config = dict(
    model="model that answers yes/no questions on an image's attributes",
    dataset='rendered scenes of toy objects such as cars, trees, mugs and chairs',
    train_examples=97500,
    image_size=32,
    crop_scale_min=0.8,
    horizontal_flip=False,
    translate=0.12,
    questions_per_image=8,
    encoder_arch='convnext',
    encoder_isotropic=False,
    encoder_norm='layernorm',
    encoder_activation='swiglu',
    encoder_mlp_ratio=3,
    encoder_inner_norm=False,
    encoder_moe='expert_choice',
    encoder_drop_path=0.05,
    encoder_num_experts=4,
    encoder_moe_every=2,
    encoder_expert_mlp_ratio=1,
    encoder_experts_per_token=2,
    encoder_shared_expert=False,
    encoder_patch_size=[2, 2],
    encoder_depths=[2, 4, 2],
    encoder_widths=[80, 160, 320],
    encoder_kernel_size=7,
    fusion='cross_attention',
    fusion_encoder_width=192,
    fusion_encoder_layers=6,
    fusion_encoder_norm='rmsnorm',
    fusion_encoder_norm_position='post',
    fusion_encoder_activation='geglu',
    fusion_encoder_head_dim=16,
    fusion_encoder_fused_qkv=True,
    fusion_encoder_bias='none',
    fusion_encoder_qk_norm=True,
    fusion_encoder_parallel_block=False,
    fusion_encoder_moe='expert_choice',
    fusion_encoder_num_experts=16,
    fusion_encoder_moe_every=1,
    fusion_encoder_expert_mlp_ratio=0.25,
    fusion_encoder_experts_per_token=2,
    fusion_encoder_shared_expert=False,
    fusion_encoder_positions='learned',
    fusion_encoder_cross_attention_every=2,
    residual_init='scaled_by_depth',
    optimizer='soap',
    beta2=0.95,
    lr=0.0019,
    beta1=0.9,
    shampoo_beta=0.95,
    eps=1e-08,
    precondition_frequency=10,
    max_precond_dim=1536,
    one_sided=False,
    adamw_lr_other_params=0.0007,
    grad_clip=3.0,
    steps=7600,
    batch_size=256,
    epochs=20.0,
    lr_schedule='linear',
    final_lr_fraction=0.05,
    warmup_steps=1520,
    weight_decay=0.1,
    adamw_weight_decay_other_params=0.05,
)
Rows from block 3 of the image encoder of a small model that answers yes/no questions on an image's attributes, named by matrix and row number. Rows with one number within an expert belong to one neuron, the router's apart. Each number is 200 + 40 x the weight over its row's rms, rounded and kept within 0 to 999. All counts start at 0. After the name is the row's rms in percent of the matrix's.
Before each expert's rows are labels from the 100 images, of 14848, where the router gives the expert most weight on average: "responds to" is what is common among them. Only what is clearly more common there than usual is listed. The data: rendered scenes of toy objects such as cars, trees, mugs and chairs.
# router: router (encoder.blocks.3.mlp.router.weight, 4x160, trained with AdamW), inputs 40-79
# gate: expert gate (encoder.blocks.3.mlp.gate, 4x160x160), inputs 40-79
# up: expert up (encoder.blocks.3.mlp.up, 4x160x160), inputs 40-79
# down: expert down (encoder.blocks.3.mlp.down, 4x160x160, transposed), outputs 40-79

# expert 0
responds to: count: one
router.0,109,205,206,185,228,240,254,138,231,157,164,171,182,184,173,191,196,191,207,205,214,165,284,185,222,85,184,210,189,194,230,132,166,220,246,177,182,189,214,267,148
gate.0,104,190,169,313,209,282,232,165,174,200,199,252,207,193,187,152,163,269,139,138,180,163,234,259,169,155,185,258,242,208,229,240,133,241,212,261,206,183,233,216,152
up.0,099,193,242,122,179,201,191,216,187,148,184,147,169,237,242,226,217,125,249,197,211,221,221,184,207,210,228,216,209,230,161,183,263,181,165,126,156,265,192,214,254
down.0,101,168,200,186,248,199,214,161,136,236,242,174,233,235,253,195,253,142,235,209,307,188,250,137,194,164,214,254,217,211,180,193,155,196,238,226,228,198,163,162,152
gate.1,102,209,220,232,199,150,218,208,179,185,202,186,186,230,177,149,174,142,156,247,154,149,309,177,241,256,217,161,149,234,232,257,179,190,225,144,180,205,206,227,174
up.1,103,216,177,278,238,111,195,186,201,209,132,170,159,287,166,104,132,164,186,220,205,219,285,184,245,258,167,192,200,245,120,179,226,200,203,144,243,173,209,195,177
down.1,097,164,251,154,198,181,258,222,184,202,214,112,147,184,217,231,142,283,262,234,180,225,96,259,181,181,245,211,241,183,220,187,239,152,206,261,208,124,219,157,127
gate.2,105,180,184,200,184,186,196,177,253,103,234,233,223,178,154,168,183,238,205,258,168,278,205,289,240,186,240,258,202,183,140,177,193,215,176,109,211,214,233,209,246
up.2,101,208,166,216,128,155,198,170,204,97,202,190,208,174,167,178,179,211,145,231,248,231,196,212,253,165,244,252,189,193,115,226,228,194,176,106,170,224,164,228,151
down.2,100,177,176,198,147,166,154,102,154,222,219,165,209,168,268,174,184,105,181,213,203,227,219,205,206,215,195,190,208,196,232,175,226,82,207,207,149,126,180,185,225
gate.3,103,184,192,238,218,140,230,171,119,234,216,295,255,211,130,241,212,171,203,205,189,269,196,194,188,150,154,182,198,155,192,168,206,170,191,201,204,180,184,183,191
up.3,095,257,171,245,227,254,216,236,288,140,192,135,194,195,246,170,223,211,213,228,263,183,239,213,180,215,264,156,227,207,202,189,192,173,160,189,204,192,210,238,187
down.3,096,216,205,231,236,181,241,242,104,153,215,281,251,224,209,149,102,266,199,249,172,187,139,164,271,230,191,214,242,199,172,232,192,159,200,167,178,195,196,183,196
gate.4,099,284,170,212,134,106,245,241,188,205,222,202,171,278,217,232,232,207,183,240,233,249,213,197,194,219,195,202,169,238,211,256,195,229,218,187,171,236,207,231,163
up.4,100,128,175,219,185,284,154,208,202,151,162,196,266,151,208,160,205,179,210,179,170,134,194,193,241,236,176,182,247,164,206,122,258,196,156,225,186,242,149,174,197
down.4,100,156,201,127,218,223,198,141,191,253,195,206,246,211,222,239,123,199,266,227,151,210,163,180,202,233,183,194,198,209,218,96,201,221,193,193,178,295,189,186,226
gate.5,106,197,221,190,176,217,184,219,160,190,187,230,282,205,166,133,234,168,164,176,169,165,174,151,244,175,108,207,254,171,190,189,157,185,188,215,140,166,276,257,240
up.5,105,231,227,274,231,209,228,233,224,212,200,197,193,177,148,205,191,209,230,171,96,203,199,292,182,126,159,214,144,176,144,153,272,216,251,198,106,175,191,195,247
down.5,099,142,233,197,213,169,110,186,171,218,203,161,212,175,218,224,151,257,269,247,173,127,296,187,207,164,181,250,179,166,206,211,188,272,258,145,222,194,230,259,240
gate.6,091,297,214,227,210,195,168,194,80,249,254,206,236,253,181,230,171,261,169,201,247,175,154,203,141,136,181,200,196,129,151,129,104,171,211,247,183,225,167,157,274
up.6,094,194,174,216,222,196,151,208,235,158,213,199,173,181,238,170,256,241,196,212,226,299,236,210,218,200,213,262,211,294,206,245,250,232,221,195,210,199,176,184,93
down.6,099,263,229,106,201,233,156,125,226,188,205,237,177,125,189,219,167,231,202,197,219,209,152,206,176,179,250,257,178,171,262,196,198,215,134,210,214,158,109,246,203
gate.7,110,183,208,174,179,209,227,187,149,201,88,301,269,208,200,222,218,133,178,231,160,298,131,176,166,121,195,143,207,197,112,216,249,176,252,202,148,213,224,189,183
up.7,107,217,157,257,190,196,201,281,249,258,288,110,169,167,213,101,157,195,208,214,198,103,204,187,144,185,163,118,194,208,232,144,135,201,111,246,211,202,235,162,222
down.7,100,257,191,219,230,235,121,272,115,235,188,240,235,180,174,207,206,181,270,135,225,163,221,130,145,211,143,215,201,223,150,166,227,210,193,211,163,155,154,209,179
gate.8,101,167,206,200,190,179,216,212,164,200,109,183,273,183,130,149,171,258,183,207,218,230,129,127,167,219,184,198,129,157,203,131,183,184,245,210,236,287,206,164,302
up.8,106,231,131,228,199,212,217,197,208,140,257,153,198,192,274,219,234,167,221,151,212,208,224,298,155,201,218,219,241,197,166,271,190,258,180,200,223,164,247,204,164
down.8,104,216,242,196,218,170,207,194,249,192,209,219,166,261,208,190,193,214,281,157,167,136,159,159,153,167,179,188,109,195,120,203,195,255,152,202,203,234,213,212,247
gate.9,110,242,201,175,126,269,164,196,168,200,140,197,149,179,222,273,209,231,160,277,203,173,181,210,210,275,172,169,165,217,183,142,226,235,207,189,231,198,182,203,194
up.9,108,169,221,188,183,250,208,177,216,209,158,207,214,278,194,155,268,222,277,181,200,232,158,200,257,150,172,169,201,169,212,155,191,170,169,198,170,141,187,208,249
down.9,106,202,215,216,200,97,91,160,243,195,220,171,169,158,195,225,111,191,212,165,290,203,157,214,186,188,255,222,194,140,155,203,189,189,227,171,196,148,200,192,153
gate.10,101,175,212,234,226,268,181,184,202,240,131,208,264,166,122,226,166,234,233,209,176,242,245,137,169,204,148,309,235,206,269,211,191,183,206,221,190,158,160,188,160
up.10,099,171,177,173,199,233,178,211,114,231,187,197,217,271,163,291,224,228,178,165,163,210,190,221,217,211,219,142,186,224,161,188,249,233,183,180,187,210,244,227,217
down.10,103,210,183,185,216,209,150,231,209,229,231,210,231,205,183,269,217,113,104,249,163,157,167,216,138,221,247,277,99,232,212,138,280,207,181,254,212,180,203,195,219
gate.11,102,255,214,138,276,174,258,157,201,166,246,209,204,207,196,257,213,226,296,159,213,231,180,186,221,216,149,167,98,279,169,200,192,218,160,213,268,183,251,164,185
up.11,108,187,256,173,190,193,209,197,160,214,158,234,208,265,222,124,111,162,232,230,205,167,214,213,202,200,276,167,217,209,238,149,216,243,272,217,171,218,190,244,224
down.11,105,90,144,160,174,142,215,151,205,214,193,241,253,181,201,215,232,256,171,293,276,223,248,201,209,180,210,160,197,155,192,191,193,204,210,245,201,178,220,230,200

# expert 1
responds to: count: one
router.1,088,163,211,153,156,214,148,228,208,145,205,149,153,160,278,143,173,226,171,233,186,219,202,275,183,258,174,238,232,142,253,189,206,242,164,201,259,182,165,229,193
gate.0,102,220,245,194,158,258,277,207,249,257,222,175,153,194,218,278,184,240,143,314,185,190,215,221,208,188,219,220,276,184,222,163,199,202,238,143,179,107,196,151,213
up.0,100,229,244,210,224,171,89,158,150,194,169,229,210,227,178,167,168,211,256,175,245,175,229,171,254,182,208,221,162,245,156,211,258,186,204,283,191,257,187,218,119
down.0,102,150,151,183,211,204,164,193,236,171,145,242,198,187,215,190,177,155,158,203,277,179,236,214,168,248,248,250,157,199,166,237,265,252,146,175,179,234,189,175,112
gate.1,098,227,129,194,198,154,177,166,271,221,221,160,225,187,188,190,210,143,208,175,123,167,194,216,208,245,235,220,258,189,183,183,213,200,161,220,231,191,240,115,228
up.1,095,195,175,173,119,136,182,252,287,223,217,240,210,282,239,236,275,180,149,205,175,203,154,274,155,164,216,236,309,198,203,182,164,235,184,159,170,186,235,192,118
down.1,102,207,199,206,280,94,142,226,243,148,255,215,247,229,160,260,168,137,116,137,202,163,136,136,188,218,195,223,221,190,194,280,249,266,227,105,169,185,243,184,166
gate.2,088,195,240,183,198,185,159,246,226,243,192,210,176,170,236,220,222,243,212,128,181,307,209,234,159,199,237,249,218,235,147,231,128,178,141,227,135,160,205,134,231
up.2,093,171,182,247,143,132,249,232,167,224,225,170,273,215,140,177,152,167,198,245,247,104,183,178,210,147,239,221,186,221,194,227,229,198,230,201,274,175,161,183,164
down.2,100,189,220,206,167,191,201,258,204,227,218,169,274,174,199,216,157,226,211,192,318,214,220,191,162,227,256,249,228,192,194,260,188,150,275,215,219,170,179,178,232
gate.3,099,186,191,287,178,208,258,225,248,163,228,200,230,204,220,215,249,233,177,154,192,178,148,216,224,265,225,235,267,168,130,202,214,177,143,154,282,244,195,215,142
up.3,102,274,153,220,165,203,161,157,166,153,177,192,219,196,198,194,236,185,158,251,202,180,221,183,199,225,188,160,200,183,206,197,183,174,309,244,198,155,163,254,215
down.3,102,210,194,284,254,163,180,205,211,253,107,265,164,150,227,218,155,183,229,275,240,174,243,253,179,266,219,175,217,169,195,224,202,236,137,214,242,206,143,197,200
gate.4,096,219,161,151,129,161,179,197,223,199,163,294,202,263,247,170,153,225,159,168,265,192,247,128,219,189,198,260,199,229,205,192,243,202,194,186,200,193,217,208,193
up.4,101,173,184,169,186,197,243,228,250,236,157,228,232,151,227,208,179,214,168,271,251,231,214,121,229,205,177,253,221,194,182,191,208,192,110,185,138,206,192,209,128
down.4,103,141,173,188,208,235,229,154,246,209,213,178,212,197,228,204,186,201,185,197,220,134,216,147,223,167,172,130,184,232,215,253,263,195,251,119,170,178,150,239,164
gate.5,103,218,187,198,198,269,162,180,190,164,213,156,252,179,150,133,243,254,198,231,211,237,196,179,175,139,93,241,166,169,126,99,171,235,143,185,175,174,209,231,201
up.5,113,248,226,195,240,162,198,166,257,151,233,154,228,161,162,166,234,245,215,186,139,244,151,184,155,183,159,225,182,207,230,160,233,306,248,166,224,206,186,199,108
down.5,099,208,231,212,189,169,192,209,235,243,255,319,158,143,165,151,209,234,151,222,183,181,185,149,178,282,138,138,91,245,196,208,218,216,189,214,232,251,227,217,227
gate.6,106,175,186,176,129,214,176,179,132,207,174,218,145,213,197,190,247,273,224,189,192,122,226,283,243,269,293,177,153,223,194,231,164,177,268,181,264,207,242,245,186
up.6,107,267,197,206,186,197,246,241,217,257,217,209,243,224,135,182,278,274,229,128,200,245,217,219,238,221,214,166,190,149,265,241,188,157,210,240,165,219,228,239,185
down.6,108,249,158,223,177,158,199,187,224,137,183,214,223,207,164,209,164,204,191,222,222,236,82,178,204,192,289,214,244,184,87,259,195,209,273,142,159,190,176,261,195
gate.7,098,166,218,280,189,139,215,216,161,118,267,182,149,140,232,204,182,254,252,221,191,263,171,200,170,210,147,263,213,211,241,202,214,127,169,222,173,104,191,222,246
up.7,102,181,236,221,196,149,171,246,176,188,261,225,175,166,214,202,94,110,164,205,203,300,191,234,98,199,205,171,139,166,159,228,205,185,202,213,237,170,230,211,265
down.7,104,253,169,228,211,277,220,235,176,234,174,222,118,263,159,143,225,221,135,241,167,200,287,178,246,186,160,217,238,195,194,266,145,173,184,123,181,189,234,170,255
gate.8,107,185,167,252,237,177,268,222,167,186,174,158,198,230,204,228,275,235,159,197,208,197,102,166,199,157,204,239,220,306,211,218,207,194,222,245,186,212,161,232,230
up.8,112,189,219,190,209,190,224,176,181,287,243,181,228,226,190,220,138,274,181,243,180,207,280,208,171,234,175,202,194,132,191,228,156,214,186,211,177,194,241,173,202
down.8,103,186,143,179,156,209,194,174,138,240,236,215,177,260,152,197,146,233,225,253,164,179,233,156,255,209,201,164,258,165,222,170,182,258,171,226,212,194,250,220,255
gate.9,088,161,148,186,265,214,233,326,184,233,154,216,275,135,176,249,234,127,229,120,166,202,168,231,188,234,203,205,232,202,263,232,233,147,151,148,182,185,202,264,208
up.9,086,170,179,192,225,198,241,291,189,271,188,216,222,190,248,210,215,156,211,201,188,180,190,217,198,231,205,217,281,142,269,235,266,158,176,152,157,203,197,237,215
down.9,090,205,252,181,185,215,220,212,258,149,178,132,221,158,239,154,261,221,170,225,254,157,249,176,186,206,185,252,185,184,217,160,157,129,266,174,203,105,222,221,212
gate.10,101,276,165,178,160,152,217,238,196,226,205,135,281,271,173,212,213,145,224,290,235,200,221,191,157,261,167,235,220,169,195,166,167,222,165,223,175,206,181,216,168
up.10,104,190,172,206,145,248,221,144,136,242,179,142,178,238,165,188,215,235,208,172,240,192,198,205,229,168,244,162,190,252,202,283,181,158,257,206,222,181,171,200,235
down.10,111,175,219,234,204,214,215,241,133,271,193,252,295,240,226,98,244,172,238,183,219,270,213,228,242,216,283,270,272,260,130,213,171,208,156,162,294,167,175,211,216
gate.11,092,149,234,240,242,176,227,176,265,179,199,254,214,166,151,194,152,157,208,91,210,205,190,176,180,232,180,201,244,188,215,164,165,166,141,209,192,258,129,214,227
up.11,089,136,214,205,187,168,307,131,284,154,201,283,194,169,216,209,176,228,148,112,212,208,192,249,215,119,261,115,124,200,216,184,186,144,261,140,214,129,157,128,148
down.11,097,223,193,208,216,174,212,275,176,118,205,211,201,174,227,174,230,209,181,215,195,204,197,228,209,127,225,122,270,257,174,263,230,183,286,213,150,217,166,234,248

# expert 2
responds to: count: three
router.2,098,172,190,204,149,150,178,184,153,208,245,238,199,158,152,254,265,201,291,173,227,132,161,138,222,199,244,257,204,211,170,160,253,244,172,128,189,253,197,217,205
gate.0,105,222,203,242,142,194,221,143,228,159,239,235,238,204,161,205,180,236,158,202,113,230,225,248,196,265,254,178,201,198,151,144,184,173,128,164,183,232,214,197,182
up.0,102,226,157,174,169,109,253,129,170,192,234,223,160,216,223,229,208,160,167,233,199,242,240,307,258,264,261,166,160,268,168,131,172,156,131,156,208,187,204,165,232
down.0,093,236,172,161,169,216,267,209,195,200,177,229,189,204,189,217,190,158,207,167,238,235,282,266,227,162,159,174,252,201,210,138,249,262,264,207,219,189,204,160,130
gate.1,097,224,263,234,210,209,226,238,177,198,152,158,237,170,243,193,217,183,218,230,142,184,103,182,138,198,198,216,184,199,166,285,126,160,186,227,197,288,172,169,280
up.1,098,248,147,141,271,153,189,204,236,149,134,247,213,212,181,205,130,172,199,224,261,203,201,240,165,213,239,252,207,175,242,217,186,203,244,124,240,152,182,223,190
down.1,097,286,223,267,179,221,211,188,197,176,207,189,215,256,247,221,243,210,200,146,222,204,255,208,170,222,219,212,217,240,245,211,192,138,191,172,241,198,231,210,125
gate.2,096,229,232,214,245,216,181,177,173,247,201,165,195,131,251,237,243,186,214,204,210,198,163,232,184,157,214,245,227,181,227,148,231,219,214,245,191,172,164,179,224
up.2,101,257,260,200,215,193,144,173,227,187,177,271,248,100,242,164,219,158,212,174,207,198,153,265,131,200,204,197,183,155,179,242,162,249,219,195,178,248,218,218,289
down.2,100,233,221,201,216,160,168,228,241,229,269,139,208,167,163,195,250,154,160,190,214,182,161,157,209,216,239,242,197,173,243,188,201,167,252,209,238,111,194,220,163
gate.3,112,175,258,199,166,149,234,218,186,203,254,245,250,247,165,164,225,167,144,240,158,233,254,208,280,155,191,198,238,181,252,195,235,251,258,194,161,276,204,215,223
up.3,107,248,181,198,138,254,215,227,254,135,162,190,253,289,187,203,231,236,152,159,187,181,197,277,230,205,183,239,265,201,190,269,204,226,211,321,205,310,217,175,177
down.3,110,244,207,211,201,251,261,180,131,163,315,202,184,179,262,210,208,175,200,174,191,211,233,252,239,252,196,186,220,164,111,305,184,236,178,157,164,146,175,232,262
gate.4,093,205,248,142,186,172,238,295,234,220,236,153,221,175,226,152,185,230,165,137,155,191,201,201,137,188,203,172,214,158,225,197,201,229,171,234,174,193,226,121,177
up.4,096,130,148,183,176,171,202,226,191,320,236,206,311,274,285,248,185,250,160,225,251,185,168,187,175,224,156,200,173,166,240,226,161,177,224,265,239,193,220,269,280
down.4,099,169,161,208,205,182,188,202,171,183,237,190,197,194,186,242,206,181,226,234,178,212,277,135,203,128,201,142,199,168,230,226,179,157,192,134,158,152,186,160,153
gate.5,102,176,181,214,194,188,237,239,185,131,169,186,217,225,151,265,255,259,214,171,200,176,152,216,222,118,152,216,153,277,193,226,181,168,198,186,204,257,234,189,185
up.5,103,269,279,139,185,219,146,121,163,223,235,258,161,196,242,180,174,200,165,160,259,198,279,215,264,204,208,185,236,206,164,176,182,218,219,203,149,176,130,250,205
down.5,107,203,226,234,180,250,85,203,175,266,144,179,149,102,265,193,198,196,208,113,263,170,184,215,253,210,144,242,181,241,216,208,181,189,233,173,218,183,187,266,210
gate.6,097,254,148,137,226,161,233,198,180,206,229,184,201,242,200,181,217,150,146,244,178,144,194,251,225,262,234,169,136,251,122,133,272,181,229,213,196,159,213,207,225
up.6,099,283,218,166,226,183,203,196,163,205,229,197,255,205,205,144,194,236,123,155,198,232,140,184,233,171,229,200,239,204,233,135,222,152,146,205,165,146,257,207,196
down.6,099,155,183,221,173,189,238,200,189,175,211,212,184,185,223,199,206,220,177,219,195,209,198,165,196,121,153,255,268,223,240,127,132,126,244,205,244,230,266,152,141
gate.7,092,170,196,216,162,207,211,183,230,205,265,203,215,218,221,174,209,137,185,187,206,219,159,234,213,208,207,146,212,109,158,206,266,165,244,104,158,159,155,211,223
up.7,095,229,136,213,240,234,166,176,154,194,149,229,223,280,119,276,202,185,104,165,177,222,173,243,185,113,230,193,171,195,235,214,149,168,203,199,189,223,203,196,89
down.7,092,150,286,227,227,283,209,241,175,220,200,186,177,211,196,162,152,200,219,122,157,192,236,220,231,198,200,168,236,168,230,228,264,213,203,187,148,129,89,248,200
gate.8,102,234,161,175,254,224,171,198,163,217,216,233,195,189,242,158,247,200,237,225,174,223,213,173,219,211,271,186,172,298,204,238,206,194,166,187,162,243,168,315,214
up.8,098,195,261,191,104,221,264,210,188,234,205,181,227,160,229,212,215,196,208,196,237,215,176,172,213,146,150,221,258,200,160,199,181,209,249,183,176,128,203,135,199
down.8,094,187,176,195,212,221,217,239,215,209,193,253,206,126,239,199,185,150,254,167,131,163,190,146,163,151,216,226,242,323,187,201,182,243,117,213,222,255,184,204,248
gate.9,107,219,147,144,164,209,169,197,183,276,202,164,155,161,239,186,249,176,248,256,174,280,182,221,204,228,210,205,128,122,136,154,156,209,209,199,186,233,132,229,242
up.9,106,293,222,148,159,165,175,268,189,237,261,242,183,157,244,180,137,220,166,212,192,155,179,166,266,209,176,205,147,198,219,165,260,210,190,267,216,180,239,255,167
down.9,105,136,195,228,143,240,185,196,201,183,212,236,191,182,164,197,152,172,205,205,215,308,267,191,140,147,172,177,217,201,183,193,195,178,266,279,222,173,203,172,166
gate.10,090,153,232,252,165,200,249,158,156,190,238,215,220,213,212,154,184,327,246,165,205,220,278,252,173,242,162,194,151,171,184,198,219,236,184,219,219,239,250,187,229
up.10,095,243,261,168,164,185,211,197,184,217,245,204,149,280,144,238,231,133,235,108,178,224,225,181,126,208,216,164,177,201,226,224,208,191,236,182,198,297,110,216,195
down.10,095,183,224,203,166,215,241,235,225,179,239,185,151,234,209,149,229,130,118,193,118,197,150,252,224,194,204,208,147,210,181,190,148,212,167,198,205,139,267,163,198
gate.11,097,168,172,198,223,243,225,251,248,166,239,214,230,231,226,151,209,150,184,161,199,190,195,197,231,265,184,231,177,180,176,199,276,239,244,216,223,184,201,218,148
up.11,099,184,209,232,233,153,228,155,231,205,209,214,200,199,153,148,226,186,176,122,195,247,163,183,225,266,261,213,149,192,249,217,285,236,247,164,257,99,219,219,159
down.11,102,200,232,190,242,161,179,153,208,214,162,138,183,245,147,203,222,189,171,213,185,156,139,180,216,177,194,247,166,143,226,177,228,108,236,190,193,307,154,189,231

# expert 3
responds to: count: three
router.3,104,187,160,158,187,210,257,213,142,164,186,198,228,266,169,149,256,205,232,149,244,239,249,139,220,176,257,104,155,208,196,318,225,224,228,285,159,221,201,189,205
gate.0,097,154,166,178,219,114,232,264,221,181,211,278,218,153,156,108,247,192,187,168,197,206,181,229,259,155,211,127,267,225,215,185,204,193,210,164,177,220,241,152,168
up.0,094,193,294,278,206,253,201,162,208,194,205,167,234,246,220,288,184,194,183,121,151,151,257,174,212,205,194,227,219,167,172,195,194,210,186,199,183,244,167,216,181
down.0,103,259,179,178,263,209,282,192,172,182,275,275,185,176,175,152,247,132,176,208,249,283,191,235,217,170,202,243,234,159,116,200,217,262,236,209,202,187,176,239,186
gate.1,100,186,228,231,199,184,212,123,154,204,135,254,168,186,198,185,173,170,196,202,193,255,112,232,185,253,249,238,153,184,208,123,252,186,220,140,187,142,126,211,158
up.1,098,234,179,235,193,295,269,213,242,217,211,160,187,224,211,126,209,190,192,194,140,271,181,217,194,181,229,253,201,254,214,166,308,193,242,142,187,147,193,200,222
down.1,108,192,252,176,212,152,177,188,254,221,173,192,164,211,200,182,133,226,191,211,199,213,177,231,152,251,237,221,190,170,222,202,167,167,239,229,342,232,168,274,160
gate.2,103,267,219,247,198,184,224,186,212,260,162,127,275,288,202,190,261,248,216,247,177,261,186,234,188,159,248,206,199,114,251,203,139,160,216,188,158,249,194,208,190
up.2,098,205,258,175,260,252,194,227,253,217,169,249,133,273,186,221,206,254,233,156,202,291,192,243,185,220,136,182,182,184,269,174,166,144,172,284,177,200,153,205,223
down.2,100,223,218,241,291,183,150,179,244,200,131,193,145,199,175,216,232,241,150,222,169,177,223,210,156,117,206,212,200,182,205,203,224,222,179,213,192,213,209,218,171
gate.3,086,159,228,205,223,190,194,207,188,134,132,165,244,206,276,181,273,183,172,189,226,154,144,172,245,187,187,149,275,187,154,233,164,271,203,220,209,163,188,148,189
up.3,092,212,274,140,185,211,270,125,248,191,161,214,160,322,196,198,295,196,186,258,245,206,231,140,145,143,185,244,269,155,207,204,276,207,224,219,172,228,224,191,164
down.3,089,165,237,232,204,190,201,219,194,140,214,282,217,181,209,189,201,168,211,127,187,197,218,257,253,117,127,210,245,185,156,197,213,172,150,223,235,260,220,144,284
gate.4,095,172,230,216,195,173,224,204,203,219,201,253,189,239,261,236,259,186,222,145,204,162,274,212,208,127,216,191,261,237,215,192,178,210,199,138,189,224,98,185,170
up.4,106,185,206,267,144,154,142,211,161,259,135,203,154,185,182,200,174,224,171,256,208,209,210,158,186,131,163,239,199,224,195,252,204,195,209,156,171,186,208,244,157
down.4,099,225,176,177,123,190,245,207,217,148,145,209,184,138,171,207,201,120,186,267,150,181,251,222,203,286,179,200,188,267,218,183,235,186,167,153,275,243,190,212,157
gate.5,100,207,263,154,201,223,196,233,200,182,193,173,156,238,216,100,215,176,225,147,225,187,127,196,179,248,185,241,153,164,199,161,189,161,210,198,268,152,209,203,104
up.5,106,160,183,216,180,240,188,204,246,207,141,192,268,248,318,234,214,179,212,175,223,115,194,210,242,176,158,260,111,210,165,212,175,180,222,235,194,260,256,259,188
down.5,109,241,250,250,240,200,197,222,262,139,207,218,195,194,201,181,219,203,202,230,194,196,226,166,189,131,266,126,218,176,154,264,213,178,220,232,195,228,212,183,146
gate.6,098,231,177,208,123,201,220,253,202,170,209,174,200,251,213,146,189,215,138,246,212,237,146,243,207,136,195,180,186,143,244,137,150,233,154,104,178,185,207,243,119
up.6,097,156,158,159,234,189,203,294,161,208,275,238,205,211,231,159,179,252,194,248,228,192,152,197,231,178,236,178,154,160,262,151,190,212,115,91,128,247,232,250,186
down.6,104,169,155,232,204,189,236,288,263,233,110,187,168,244,150,162,223,251,253,178,229,234,241,250,211,223,244,177,200,205,180,220,175,110,281,194,138,272,122,211,208
gate.7,104,161,137,161,216,220,234,289,155,222,311,183,166,198,264,212,220,162,126,207,212,253,108,202,205,223,219,186,194,140,250,223,177,180,221,196,268,199,224,198,250
up.7,110,180,202,222,181,174,193,134,254,214,297,168,232,162,112,185,240,215,165,239,215,172,217,278,203,171,180,181,221,146,148,250,224,187,261,212,236,163,227,151,240
down.7,102,175,128,210,223,220,242,172,229,181,182,181,178,118,122,224,222,259,233,106,214,196,169,236,161,198,203,187,180,210,234,205,188,298,168,200,177,212,138,121,163
gate.8,098,181,237,175,200,196,101,231,214,167,206,270,249,197,117,128,196,188,186,180,178,227,176,170,244,224,169,260,166,239,196,213,169,158,175,221,108,141,162,165,216
up.8,109,156,170,234,164,168,142,101,230,174,209,259,263,153,182,141,134,175,158,158,219,141,205,224,150,164,231,219,180,257,141,189,262,225,109,198,82,159,177,238,195
down.8,104,231,137,169,139,211,85,181,153,167,183,187,150,186,176,141,265,227,186,315,223,199,202,260,250,208,213,209,230,264,172,197,204,228,228,153,209,211,237,248,188
gate.9,095,185,142,210,223,194,249,206,310,160,230,250,160,326,177,253,183,146,208,209,139,197,171,229,139,134,209,187,198,135,262,191,161,197,252,170,213,264,224,189,228
up.9,096,220,190,157,239,184,171,239,248,253,148,260,215,262,210,155,195,187,278,218,310,218,199,214,121,171,200,225,185,181,153,265,193,242,286,188,182,224,238,183,164
down.9,094,250,186,222,226,196,163,224,174,260,161,231,244,170,126,295,263,161,183,188,295,195,179,220,221,218,192,241,152,211,177,222,184,201,173,234,246,170,198,232,216
gate.10,093,201,151,189,173,206,200,190,189,212,163,131,106,229,211,312,173,132,162,311,226,179,117,202,182,276,152,284,188,243,145,200,144,204,231,218,208,90,255,226,168
up.10,092,238,175,283,197,187,162,217,263,228,284,202,170,214,183,203,157,81,133,220,126,201,269,241,167,166,197,220,259,241,153,181,226,189,266,216,249,169,247,202,181
down.10,089,189,133,200,192,299,228,164,193,174,138,218,203,267,151,162,206,177,163,251,202,216,176,176,249,238,204,206,181,232,230,209,167,194,226,207,244,157,161,229,201
gate.11,098,255,219,194,160,184,204,228,105,197,238,175,123,176,174,258,237,180,128,250,169,140,178,153,171,242,143,184,250,213,152,196,181,195,210,227,195,161,218,131,227
up.11,095,97,206,232,217,239,248,187,197,218,206,133,269,244,218,188,259,244,113,216,207,265,173,236,172,169,185,178,213,184,214,210,213,195,106,165,195,237,128,271,190
down.11,102,304,223,243,187,179,297,239,192,215,201,221,212,204,230,281,236,142,161,204,201,178,208,253,278,220,228,294,178,177,137,169,150,174,229,203,194,288,245,208,239